{"arch": "conformer", "model": "multi-label audio tagger", "train_examples": 39062, "mlp_ratio": 2, "fused_qkv": false, "qk_norm": false, "inner_norm": false, "eps": 1e-06, "max_steps": 5600, "epochs": 9.2, "weight_decay": 0.2}
Rows from block 2 of a small multi-label audio tagger, named by matrix and row number. Rows with one number belong to one neuron. Each number is 500 + 40 x the weight over its row's rms, rounded and kept within 0 to 999. All counts start at 0. Numbers have three digits each.
After each neuron's rows are labels from the 100 clips, of 14976, where the neuron reaches its highest value: "top examples" is what is common among them. Only what is clearly more common there than usual is listed. The data: simulated sounds of rotating machines with and without faults. In brackets: how many of the 100.
# fc1: second MLP up (model.blocks.2.mlp.fc1.weight, 256x128), inputs 0-63
# fc2: second MLP down (model.blocks.2.mlp.fc2.weight, 128x256, transposed), outputs 0-63

fc1.83:515396527564503521583491434529465512438505435437541484481546497535484555512486466475455466573486510514523477422532533549492530487342575502466503504527515432470486505562551420473440491527523494
fc2.83:471510503458519545519513475537567449522501512415404479515551545474523489449436560505560517535552483476514400530509612580509447497497503496564519511510448553551480527482544484469512452511466515
top examples: thin (high-pass) (39); clipping (36); text has "clipped" (36)

fc1.181:494538491492561530480621508470533579542489441529541508501522469525498566573573481464477509508543432524533490457469461475460512515504498482496468414524528529503577494465450495592486497588472499
fc2.181:533502514452502494469559519437505555484527504492482521542563476463582507478494515545567503440498512559502483501445404499499513462531482496480425563474490483500564484488465521540512455486571464
top examples: reverberation (81); text has "room" (81); text has "reverberant" (81); thin (high-pass) (57)

fc1.198:516537553500483557484444539572524431502465502472496531555516499477497457555529414494475462413370436514437537466405494536474543505531509494508516496467470482522494490513466523460547510455569479
fc2.198:549531512530470440517468514474436418479472484486519498528467525552501497499497571425543440526482575500502526510545530479487409511474521496506485554524517471436485567564544525486497510501439557
top examples: quiet level (94); rattle (48)

fc1.89:502479511540475495563501497448527411517505483523574571486530534515516505498521528423482522479492533562514488498498482500443536511537565531492451492537537440521498502517469508505440410492518545
fc2.89:539503503484538453462480455470565527486526508470447467519447503554495508543485536419558482482496527454498542512539523537520498479524517511527478496519509510511525565596496543512518520518450544
top examples: gearbox (73); muffled (low-pass) (42); bearing knock (39)

fc1.24:479526442517476522530520508463511496506405492484469539531508572573506535510517540501481388505432533511477415514469476405474502469460557457488501483448524451420462522543486484498529548476554500
fc2.24:436426495492450528588428459513509487538483458527519514527478530435451470518517562513448509535571475466485515476490510473477526534546514524523438485455524483491468467522522495508524481508431476
top examples: rattle (55); gearbox (34)

fc1.189:494559420473498502478505510449462468556421584513548531532535536480441510478471547453488480490406530480463518508468594439487492535500489491468476525508497529407604466509572493476549587515437595
fc2.189:486444511499514522481473524498533582502477432488462537548518475531458472533514454508434531515514452438507477497563487555527551475537511489523537490494514511623444470461494495515489459486572469
top examples: piston engine (85); speed: slow (72)

fc1.179:531512496442484527460447501609501439480437463500505536506449545543458519529368493405466511545529516531484487510506485544489498509419448510484445453518483502507535493502518494534525517497515474
fc2.179:516497432494532507516526480477508515475522510523539525513454486480526494549494423385444558514443531490537571513499493522538497519524530481495513477539513510504432515489421449515544393436557529
top examples: compressor (79); speed: fast (73); air leak (31)

fc1.80:438541476514417485546547525558497520468425447501561568485474446479413491449503446524462499586513484582508490575486513515427467575507471517477492491582533483541497471516454463493494491531523501
fc2.80:498400487534520489611505507555519539456490469505473479481513475470495563526499464487416427514430508483518473583562557513504501429469550519591507452507474469498439508504595484475483488547393492
top examples: muffled (low-pass) (73); speed: fast (60); compressor (31)

fc1.227:530495515547513503574574537420446497529530528462466502439591475518510562505509520446446514426482492491537503477455450512506448464531518566513453479515478470439531487488463479527510481476531564
fc2.227:504485460488512405467523436498475500515522458497452556439507528434502464456524495506495481499472521474615559570421609554484493459532496459554427503515571475493513425539525508527503494453478529
top examples: air leak (64)

fc1.196:483485466478480538561499505363508497497486468486481501509496479497524524561620511579479521481476484538529443487468537469478484464505557517559543524502533505431537428491518505506485514570575512
fc2.196:522565469497473479583512466498491506522528510529556533491571461454549448496517513503511478509477648527534554509494462518536608490483503479510498540499571474495445557532479558485490496422558515
top examples: turbine (58)

fc1.230:479585479523435525485512517429476490512476479586557497512506478501384547502477547526519493482445514510520543454441535509439516512503462499423465542465465574460592460482538528545585529489516529
fc2.230:488424511450506546495464513515551610508492468469429600518492554554499498531460493468443510508519460464494468512554485558553542484577525495554576482538498495543455470459523480525484469473538510
top examples: conveyor (57)

fc1.31:546563481481488550580500453447574470478515451549512468515380485514539490553522554441509492460434437516524460451479515482508498482464527494560476445541545505480578405490442508526552566467460458
fc2.31:454440519421461583539479496491591498500518530503425507491566491430548515544536521508591502463490524547516516497479429526521547511501530501464501468518536525483499601466483530468492456444520498
top examples: electric motor (85); speed: fast (64)

fc1.174:508497513614486512553512540385470422574518473506477558481541555459512498516514537555425474502492517572605538471511545514477512471532513392540535559468549462457484517431545510459471511442543509
fc2.174:514505469529546371568525504509479511452492525505521537425521498485460486445553450533532422502404549481491502501496526526495481493499486505464463540494462512607461493479448531466473501526542548
top examples: speed: slow (76); turbine (47); gearbox (45)

fc1.32:399515425490503517527451460489461513525456460567492524422491515494494537529568484496457465528556534543569586441584544481450503470492427445532510460445444436524473486494450494498524488608470499
fc2.32:421500456545524453545477499504447522496485472562498500482534508455488500497507523520492417453524493549473583456505498497492463510433523528510494429485484509419452458446460528528478556525499553
top examples: grinding (56); squeal (35)

fc1.62:464545476484480495484434449521518517532473505514501537536424515556446561485519516408509483443416488528459560497522490470463549533454454530487518509452533392448507509467502523551474530529489496
fc2.62:490519496415533610496494565555573529521492570505482473493416568534526536528501416494491554525495512516484432425534456516524570524542473495457594478515472533567496501448433504485503446467532477
top examples: conveyor (77); muffled (low-pass) (68)

fc1.139:455520479496383538491549533459473450504447483487488549465499561568455530432581483495533512497527494480515579574526471518478493492460578505474431510566496570499546520447436544540538424462508499
fc2.139:471447502491473407482482471450486605502520532564452574506495450527455506435518470549507505439489499526480487454446501470458510556522463532482442539468512434496537465536511507599510500617491588
top examples: air leak (58); bearing knock (51); thin (high-pass) (49)

fc1.240:471513494532513557484521508516586528557446461488446535505448521528485479423451554482523544505481471537519420549566447465513530429501602524492563532536498487491535543469483467507507506428453514
fc2.240:466541534558515458483508536487519527518461490570503473507467508546450539449487446524483477502492540515465517443470560465502498617538411526511469512460422482499496411449490464448518548512457531
top examples: bearing knock (100); state: faulty (100); conveyor (44)

fc1.135:524545497539482517464565571520475527551451548457523489514464496520443513510421462549478488562528442439540507548493480440441496479514556502541527505503453465568583486482502519544517538515523514
fc2.135:520499490518545484499492574450525574425521567501558525471479457467557491519504565505520500482530563508467478478472490464499489601493489518447477534477516472440520533526471468509445492557459457
top examples: thin (high-pass) (100); fan (46); pump (39)

fc1.142:541470524484519453521527459574436481571481478536481566494527527558413550444465478449519466560465539526455521588490456501504532490465573546512442527491448501496462535503478474574461542442516533
fc2.142:542554494498449437434540517466464529503488516516471496567438523531517469537540547432374478515433566530505449485523522489487468509523512485508528639505625528447457476537572585509487475443534556
top examples: turbine (63); speed: medium (63); piston engine (33)

fc1.211:509563480525503496446557491409466430507433530485504491461504527562389574516549533509479485473569501517450464420442545486479511520497479480475528515422459535515550468488463516583533576457451613
fc2.211:547417517487531497479491553464490580480497498510479499568492496526473440575493543559537520509586487479491421427591471545535542487521453520483483546477530538502411524460520443487476469485447495
top examples: muffled (low-pass) (53); piston engine (43)

fc1.150:430603485521486512464570515441541520569532490515479573470553520490466539501455498491499526506435560563468446445496514524486539555472578505494491522523496481507587501431533441446515541460595538
fc2.150:450541461566488454538528463532560514501464456525479460518509501488487476466485537537488495477554563485472432459547529502487490504516490490557514518440482540493512533522591534418502517541444515
top examples: air leak (59); electric motor (58)

fc1.241:540548471514454500527513527518483472532495499564552518540543490531457524556459568514455494427454506435494571516505548500453537571468445511495481507501507553435600468515523503501512611519456606
fc2.241:532522529454470560504467507542564591527478479484479596523524500562471494521482444484429543533522474465504489508478492573521550533566488483491564433501519509572513467510476509512518478427558496
top examples: muffled (low-pass) (61); piston engine (39)

fc1.244:503476506509494510527519509505496548571413494451592548493561520563433526468488504496493550544506455512573485513483479462502573480493528458535538513522492510427564491507443501475549461450378471
fc2.244:528475516507462471469528487441465509547497450530512489491553494585408488526492545565526476495576488477552471498449576519485485528461470484438427515467506478467552440460560452591506597502441565
top examples: compressor (71)

fc1.53:521557500513512500523496486415442486433570499469504557443495524507462530562592533564475505460477420560531542488537498491502522484542499442500436588479549477497453553481470540487466466493547490
fc2.53:483525449502525467463510488586550512480492613487541514456526512504553502430496443471524576516422626460524488545462550502509492537482515472519526503537451510444494464527477443443482421494538520
top examples: turbine (46); gearbox (42); imbalance (36)

fc1.92:479517463463487492519508475490574506513555505455521506496449553507504517497408488406462452485498551479530521488525574458529528496443572517574501506538484454504487523521493481491480512514446444
fc2.92:495485457505471560482552565458543582504522518504397553517493535550567552513486559475522496446450516581456530481484516515494503489489510475520491533500530548476569541480509524512474464511566508
top examples: speed: slow (73); bearing knock (50); machine: turbine (31)

fc1.190:540457505484532537459496533586482558457478467479524534536482462518480550519427526443466553497589450510509507472499460502478478439521502509500497523488493485525468494512461529530510492437471521
fc2.190:476514568558513430509443469513451445460505550481507504475535560434507519453481520608528508545544515502499480463472490588527440500520478503463482420492524496522480464516454450464481492464492492
top examples: speed: fast (75); compressor (43); pump (40)

fc1.2:462510520557510540607526466506525522548445555523448543477445501538469522596432516488533495470436498529477507470477527524486502451537525512443426476473413426533583372512569451472561549433463541
fc2.2:481455472486469508496521491467554594469508411516463522603534492493545501584519575421514465475498518545517554465494474437509546529538526495503442499496611508461508523456513507519498489446495549
top examples: piston engine (57); squeal (55); machine: compressor (29)

fc1.81:463483457509499484525540474520525450448475510565599542420494511536502476505564484505496474443482562600527530493450513531433531578499514530460467491577417485516552485458463505478483473495478517
fc2.81:561453470514573520538519533515483440487493481466519411466491506502486528535488472506471479523419500447527448565606562506511494437431502506515506453503442500497503534500531502419501494535411481
top examples: muffled (low-pass) (100); reverberation (89); text has "room" (89); text has "reverberant" (89)

fc1.178:506478455573523464509476486371548534529518477493487520493472523525537496532526552486488412562507496512488563540534498523504469454502492578472512452456571501487533438468519489487495571472471534
fc2.178:470461477464464598457519523554523524513523542520472536571547517388565486510499593515454528466569495487532443469475438545432480480431533471485469531514544554476555498540542494458509455477447441
top examples: text has "room" (62); electric motor (58); rattle (57)

fc1.201:555556504480501474548545467497520504434443524460568483547466465577529548456509491389549511507486507515500503522519468431465481514517530531534520482581488499458604549484477524578538497485478570
fc2.201:517508552462529486413473487503517640477496576522450594512481472542525504460524457525503467463489482520490454481510425518507513554570482525495555479502479455512484428471476433525477489557497474
top examples: bearing knock (67); muffled (low-pass) (48); machine: conveyor (39)

fc1.252:511469466542490476561561516523556551527504449486496486486432476527432477476478580479512489515530498527538472557509535422507522442540517511535521540490518417375546552443545459515499495529498530
fc2.252:491508466462470503499502544521522527503520483507445444568586536441588481480514513493523446514517569518533471482535579525485518444572448509564555550504490439505465565483611528451541496437423480
top examples: bearing knock (45)

fc1.209:491517482542469567518571576482486589492517489505527527533461493523518501484437484485485510472522451475484582495510519551478457487456442553459499433420483508545526436430390524518554504526505468
fc2.209:466537418486520530562490451515525473502466463521543521479622478519520452561529447519530461515518447539513516469483526485477521515499542553450488439497558528520502452489513629520526516489488528
top examples: thin (high-pass) (54); rattle (52); machine: gearbox (30)

fc1.72:518426526524498528499534515484585490544469511585432488484515557502500518462489521419467409477501563549554502495490510412525517477436460525562470514472463509474485487434535463545540575441424541
fc2.72:535549510496558411501520461568488493556489448462534514532525472502535451449504471516560569531483556527494446501527503481533466491611450481489538548491481480569537544519487484459496406502571495
top examples: reverberation (71); text has "room" (71); text has "reverberant" (71); turbine (39)

fc1.176:479543518514438464489543546437530419480446483465584513466505518517448517502523514490452477482583486558468511456469544414477509554548503538541478514507458474501543440474420515579509513466458532
fc2.176:502465455532575488586479520421487516424490544529574449503477475499536488538526515574530458490579515505471424454533445512514470563458500534451515449479463470500460520508464517499499545561443442
top examples: muffled (low-pass) (66); piston engine (32)

fc1.204:549507501494490551535484512539440430551480485465498485489498540546464522478483411492506498532557504553534536413380501498496540495487458505532526544455466490524470612469486511534516560489483483
fc2.204:552454530490471439507436557528492483467480489501487513569536487413575456510501570596567453572557486532492518481489505427498401539486470497506506506502551491501391513507522495484497452505502475
top examples: squeal (43); electric motor (39)

fc1.149:516554473547469545486393568428467468524461567538534498522448519516476579469474547493504487518473554495489479478527528506500507495434466414537488609443438433455503513468520522503422534524490521
fc2.149:481506500458508555569491536488538497504501531509542532489488474523463492527513397559450527519538505552472462429470471516499571546514457526486524407472486527539495481495458539501500504485534442
top examples: conveyor (46); clipping (45); text has "clipped" (45)

fc1.86:506530471480522574538469442467569501494513503434466492498461561553547521447464515399526538493519467514542501488531438499497503523494525531568504534573499488472550503451467525552557527466493496
fc2.86:489456507534499565543488539476547541470478509503498563504514485556469532481505407547441514521497454512484419443464469518524566573535509514516558466502492462539487438468439535474482491516524467
top examples: state: faulty (96); bearing knock (89); conveyor (49)

fc1.47:491454576538546606465527527476473485524524521490530548480452523526527534444445450493543436514489533499469500569449506594547543473472517451452465497506462510517489496454430478486436508465532433
fc2.47:519590485456485546511553512475467508558522491537496475544630517473616501501460502506521473489508452559484518483477479512531492496508514490512472485497535493485575478512458518509502518495616479
top examples: air leak (47); electric motor (42)

fc1.170:457501509549457478439537453504415490570502397480561484449501471557466502533480530458441544524514552520493512553491512501470515533500562424490471510564469486501538503483437438484491440479536542
fc2.170:467515556520472491566513531474509527449476594527554617491419459481521520480484516534460476497542497537450455492431458481476403591418535514481427498518526500423469471528501507538493563532476482
top examples: air leak (71); electric motor (63)

fc1.173:571453566492467530486505499493507527478473448596525569535493537567461534493506539430469599561564456522484526502470526497479511481466499414495483467515465527509457441527506568491532483418489503
fc2.173:522453567506502408477460517505433488517504568492471533439502459523458536476526449556541462540508484508528506533503445499494469467510498530465477499519565512491432512485467511502445517466416475
top examples: speed: fast (72); bearing knock (47); machine: compressor (35)

fc1.48:433494472546488551494534530398554409513519516515497586471406527498476479518427486457476543489525522528543542470546490555496566515510545492460522495554495491511572544443463544457484480466570473
fc2.48:457572428504498479505507472464466574491484481526522507524464524479502435499493505498490522449520459512454473453529533557526466555484556518536548530540539528469532515509533514525526550561527519
top examples: electric motor (77); bearing knock (40)

fc1.243:480489494521454576490521545409518482534492447520537512464552471545477535449525487553518505525523537564557589515434481469487503446536499447472472462539465452520506491497432452539395458552552493
fc2.243:550441535484473512563524550510473496460504513494480545491532479511634517487463445542532496506491434575450560484491515504537542516454466511496483512518514489574477503529464520515503520536570493
top examples: gearbox (61); squeal (34)

fc1.36:483453493537506461541529532469536480483447507498437537531434593475435528440460535524505527514444514457494518530444556518536523545468527438477495562475522470507478545572481498513413606444530508
fc2.36:442482454522519472492522496469500494510530419493467527461448490500418510452527579491446591497544490469472494474479532447489543549522491508473425576475520533487550492501501500590470497489521526
top examples: state: faulty (99); rattle (83); thin (high-pass) (33)

fc1.111:502484423536529460454514495466476529536532526500482581447474472508537450530530531461517576501397488460513527512496481473467495476463484482439512514499564500526506485510440481490526472473550544
fc2.111:506449486454475515507500488520540480452518531503481454492544548446549467500475561441446496441453506476502566486523462575509569432491526465580551510491447470488443451502522515462477535479496443
top examples: pump (58)

fc1.11:434473499463483529510449460529505529458454469611548486410464505471494516426547459510468506548538482558477516437497460514509529564475533500571532519473460440546429510448495538508450484474467517
fc2.11:548458477531544449434473543545417480500486504516510433501526534506536497509550445565516459508530507522508517489518494403498464509504490509493507420489457545455486430459447488491516445534487523
top examples: pump (49); muffled (low-pass) (42); grinding (33)

fc1.251:552497445465514541502494475464513502490451525489577428464500548576471519440494543438532560579515539546561549460552472511451535455465568551566489504562459546434523514485505472527561432427510475
fc2.251:507506557476457478457510494564508471540488503505573575453572483515502493418506415542466524544515440573497455473465428543481548550557477513456513485488476437554524391500493535507475534536503440
top examples: reverberation (71); text has "room" (71); text has "reverberant" (71); air leak (38)

fc1.37:509469515524464516539478514473485424496414527503553478464491536613484618469472501476485495554565518484487480488494483498571498461505499519502512492461496488530521480481430490574477498450440476
fc2.37:564506546493526469530434555489477480462481571502525456541502544450524473518508560563487465515591527487475409451530488525520465480504468506444521496496471516517451530540525495467484537476451455
top examples: speeding up (69); turbine (60)

fc1.180:445481525512483514587516521457524430512477449525523502525441577459525543527520545467437457504445589477521471512451476513492491474514618520488460448496562456439512537556467467466490536472510532
fc2.180:518441580502461577502480487583548502475478551487546500536466527485498477524464587444458525538572453433446395480495501439459421536502521557497459475480521520507535496516523463551517445469451489
top examples: state: faulty (93); rattle (70); electric motor (42)

fc1.116:486476483499460503477508560509561515529512501519442516485432491507504528500448441460529507514429500506406478540513501505416521451497551519498492548514502486539485610455476496550492499506457491
fc2.116:506507509547509465474454501541447588501472489497516454517471491555463484449507454541497494537521475484494469469447523440527510539535466496539476552495483530456484385453516565472503513514444519
top examples: bearing knock (100); state: faulty (100); conveyor (38)

fc1.236:513527507506456521523527455489477441560464479468605449511497461541466503461556460442547503485551553511526467559405578502488548458534523449486538465536546558462578515519521491504522530482430533
fc2.236:497457532540505460503467538501546529491503494522460585509598443453523522490494474586476432516478419460510552532474512504464464519533509504479481533501542464537462469482520413567475531513539489
top examples: text has "room" (63); text has "reverberant" (63); piston engine (39)

fc1.20:539495474511501488435559504523512546567522558489503520495413521539398503499488466502446559460487486578502510526436515519504518537536456472493400519517524526477537469439453437496451521553495552
fc2.20:518470474442504469560523504442475514473536502524543518519504479454483474538490563487478494504541520424521506530527499551533540465464481468491484588489448467473453483562550455504503531487435450
top examples: text has "room" (61); text has "reverberant" (61); rattle (41); compressor (35)

fc1.17:513503462527460485562511508413520509581501507529477447426482549559500485523518463439488425514524518459481499497582428515554506506450508494531503538570507437461508431483515448509497548536471469
fc2.17:486473503480452558497497451555530533458523519482501568470504475419588498466474536583500609489512444523531455490470493539473495549443503474501480501518566520498526480548487475480515479482504482
top examples: reverberation (83); text has "room" (83); text has "reverberant" (83); compressor (44)

fc1.162:461496503512488521510537509550525535476446497442485459488493519588560560553464503425554487477548497533565479498523502425524516459500495450519559391503487471448495427480470460573448526436493472
fc2.162:485442443549441540528509491428495508540510469516473543516569488426573490505539567516483500541580555561550536501492489545491474482559513506490482467494485485472426493554441482542515418470523509
top examples: speed: fast (62); rattle (35); squeal (35); compressor (34)

fc1.91:502500521553535474528501468455510506531513446500509480525504512567466516522546425473466509485442505443389463419512509416581556475515376519452517549431500463537482579518530586544492529580498458
fc2.91:423528498513468457488510462490487472547458537510545565481519532476474510453498579561560527456582552509496445445397461530453492603566535507427450479492442529471530475459462430507478544492528528
top examples: reverberation (70); text has "room" (70); text has "reverberant" (70); muffled (low-pass) (36)

fc1.85:514473536462440490479434477521462452489438502515567533465479504573454535513512478477470587542537503480524600529465519508498554488459540567520420524513540567509498470545419562531517499440491514
fc2.85:538503478498468448459517466515480532509495517508487502490542464591503500467568426510519435493517555536569439527513464520428429449548508480508571446526529515551466495489505519541514459496457515
top examples: quiet level (65); gearbox (52); turbine (48)

fc1.44:428428487544518542551474495477537498457476449450518572532495556538453547568457481451504470499470479499522527543524548604447530489431574550431524526534492469503561536521501483538522512485418493
fc2.44:477502436551498589516571487489551434497534448517464414471555495470540503537506537512448479465565529528507460463483580530520490521440474466566496482497545493510573486499525540521555500490450510
top examples: bearing knock (59); thin (high-pass) (56); air leak (40)

fc1.6:513452437500502509489493529607504479495456497518574442465478564536473527443453458474535453499527486482489511484435449513459493558524528549433396484540477544575481530435479478571567501409463501
fc2.6:521517484459481451519491485441451473481481509557524490498506500492535502428557361504548453508437491548498524471503565538474484534530510536527518495517506497502420435499509526472550530549517551
top examples: gearbox (56); piston engine (35)

fc1.175:392517403466519531510469455515552500482513518524489560493487502443486515566534460556463543470461516473508564519499495522478570495527498406499486509580532515544503480476483484444483547500554522
fc2.175:478526474512548479551508458476573477520489557503484494442559512490547575561511489497555414468390533453530549562559573492518434516503520510495511533510520438416543504481552487474454520531484521
top examples: muffled (low-pass) (60); rattle (43); imbalance (35)

fc1.202:504443445436456488560421417453507527517471473551542501511540512533472507559556445432512492534481513492495557508474520490531514541385484489486529442552554516541465478478445548555516471504491474
fc2.202:514534557520485472456436451425523502524468517510535554503529515579498521496531519523552523524492505469543505458497504603515499536608437467454472461482575551479429449513475481489490538437485567
top examples: muffled (low-pass) (52); turbine (52)

fc1.254:471505484492501498422524545549467548429549487467517474510495525511442520538505473440459538457497477574489512472475554524506536523510550498466443557490465540574536486502536412549491499496522483
fc2.254:443449479459479533548455450461474473530502514538530532515486533400519505562469557485488520487571507481504537512500466563544528502510503500504437502487532478476437501532474482484517518462463479
top examples: gearbox (54); clipping (25)

fc1.255:520493461538485495422518512421492471490473451533464458505502517504542519500581450490568418522506519478490536453540494494488471468516492496541543396524445516434537444492526490544506566548424552
fc2.255:502485497447438574520524490493539506576521503531527514479595441429574459527487502530461521456545522558527508517472411515529491483442527490537533470500502475437501473537495476473508510540491433
top examples: text has "room" (64); text has "reverberant" (64); electric motor (53)

fc1.229:467519448526511546444503477521483494529525445469448504466463475521463522502449566447422575459514494497508543497492485465485514479500472448507497443467453539476442432455499461514509452437486535
fc2.229:416498517527495501542490498495530401506487525520473591467581470411450538536546568543444471528601511472458488472488479510489466496497447522466445490460476514502457464476441496479506568505531491
top examples: rattle (100); state: faulty (100)

fc1.16:532479488468527501546523544456554510488492464473521507436530541484495522573549523522494529512485522507510521440521560566494527494454472536541498487461579509477554462513531488526514506553526534
fc2.16:464550503546495498510546528512527555597529472500442517478556496457516442457493492516595526493502542502528499504491397554556500478479511486513480453499506522438502497493486507499487480437498441
top examples: turbine (46); conveyor (29)

fc1.220:501491472484470543475485492477515474572445587435535537552449470616464510455548489409543474512467584525480515414439523441468502529507447575549514472534506550445583532496533478522501491477406539
fc2.220:441402491520539495461485530500499632473504477478389515513480484515487514504575479503483484486479450473496425508553501524488530482564494494479575482461490478596452470458526510531518435546501485
top examples: bearing knock (70); conveyor (50)

fc1.126:490483493510475501516472579487427545518494428491532519444520461517457511434460391546511523590476409544591506481509494525500463494418500496473483482520520505489441480531492444523480477546554474
fc2.126:483445494524500557514466579562471544422512418515478493500512505489557508480485521527486523495559402452437544500551497469462506510450479514517501533487488482553504513499486539509470423569558435
top examples: thin (high-pass) (45); air leak (40); machine: gearbox (38)

fc1.8:442525465512542516522479463491457486503521459499518518532450516536461468511533484521455446503558529460469558485521520510529510500517463441513559479416414433466508468472518528514596541544405507
fc2.8:461557476551519513547524506547542434567484454505493453494626474498521496454515511484466457500539534529491465448522494481498461509462492520518523453466468552532507496458477529467480499536476519
top examples: thin (high-pass) (39); electric motor (36)

fc1.121:509513477467494475466523520540490485500503480564492504483463572506530509468404524465453539484492540468538518497507532554459512421398566443527506442539503462384494488468513485570548554444503489
fc2.121:502468549451403471522496429573543522464516546495522577498504434446541466513505564443424526448512442506517582510491457529481547539525538501584440512538574538573543559587491525516496461473474472
top examples: air leak (55); electric motor (45)

fc1.136:524487466478516498568509493426577518405550504539510441449406461509495500516504578452522446447495437489554470452509527541495509490576549494527505512508491475490520456495455490559523554438447478
fc2.136:522465528442480541467495481457528482504528535517515556586570487428565501486482518491582558437495505540520526485425420495516589528495524459456455561530532485492536549465474452462502415431489500
top examples: electric motor (78); speed: fast (65)

fc1.21:506543522552509481502519527508417491516535437478494508517477477470503512509508441498594538534509446476465489501484595501489526515498513532557492554524554533530555579430466515488500547543499527
fc2.21:467484452524476484540462464479446420557496417498528468529522560447485480525496543595437490530555424499527476467517505504488481478589473480517469499491534494457473419504544512500526514497484471
top examples: speed: fast (92); gearbox (88)

fc1.134:458506482553483481485425484489569498509529503568478556452554487506515521443466467406563492491441522528441469460569463460425538499491518537511465510481464481538440552489470482517517476516495490
fc2.134:487512505529523523539443498547518517487490505479516382529539477517484496539493497589524471523599497506506449432446491429511479525494445528517519495443465546518500468455484575441512544495405509
top examples: bearing knock (100); state: faulty (100)

fc1.218:479487512497474472482574532510522450583522532575531526440535482506441530469467549513502533445457496472468505594569554525471516443480499510456447497411502537464578482517537476490512608502507564
fc2.218:552515510487476455491530538470529535486502452468457525504540520549518496477457525488446486535486491475485441530553583597454479461513505472553510544492538510554544535551590512510500498461531518
top examples: piston engine (97); speed: slow (71)

fc1.115:531500513515508552472483520458449461564429509474612492526513590565482508436459495511476455526508505523511532470511548462519528459491522517542462489493397476406589522553504464542540455497528444
fc2.115:450458517498542533458500426505540510489507509490490512502552443502514519568536443540464572537477460529521518490490454501505566528557479526475507430476548490591471438456442488494499482556543438
top examples: reverberation (84); text has "room" (84); text has "reverberant" (84); fan (62)

fc1.113:506513530480468507515509520519471436416456432477558507458421542597454509507511526548546574500481462487496464474508585558468474463468537512480512491515511506515543507538502517526538521552535535
fc2.113:506517526487489450529454520510445507551512476560467563493542468446516522500495442525559399474537534557549501493496376527519488453510481470495476459470527485443418501555465535541491516516456452
top examples: speed: fast (92); compressor (88)

fc1.117:493527481566544463553495409535523511500415486533452512465434503501401521469474438525456520523424456492513508496507511492503508479436459515547441489424563482443548524502565593491522519534458502
fc2.117:522533462498486561491480482586519468509503537497485453498549487471530501425510553554524564527583496514508532479499486523508520544454438474472462545467394533559516520544400478428511511513484474
top examples: thin (high-pass) (81); pump (68)

fc1.131:530521508595419522500536499515456459513514458435529530545511551430437538493465519531462484513479472504600510584458508555469452526498604457511536474593525469489504530494502468517454502374529561
fc2.131:517559548519488475449553458451488481462475563552521506467491480554469504437480521533539483478527477519487442489384481492473443648500505512410467479481461499501565451484461446525515512503477534
top examples: air leak (100); state: faulty (100); thin (high-pass) (34)

fc1.191:552584472562522475477592519553521505483499529497588469445528488513456582580485504490483538538509519440410565499521471468527553513468456510493471493501554531510579432457431487536467580517595478
fc2.191:524448503504486567534443511536571541457517530539556510453469461543467517486519467515420542522496506437524496542551506526476526463500540498533538517494442504445428522516562478464505493510410548
top examples: conveyor (57); imbalance (50); muffled (low-pass) (33)

fc1.123:543440552506522482611529514491508479464495478537514488454548537508535564564472445493459504489467480522534426461505450560456494484516469533478502491443465473515533501525422496610456593492500519
fc2.123:533524477437559495509544485423539466526517467487457454540471540379521464596481548521547443459493562472565501464468516581568476483485448476522441483500546480440516481486535454516536500421494516
top examples: speed: fast (84); electric motor (65)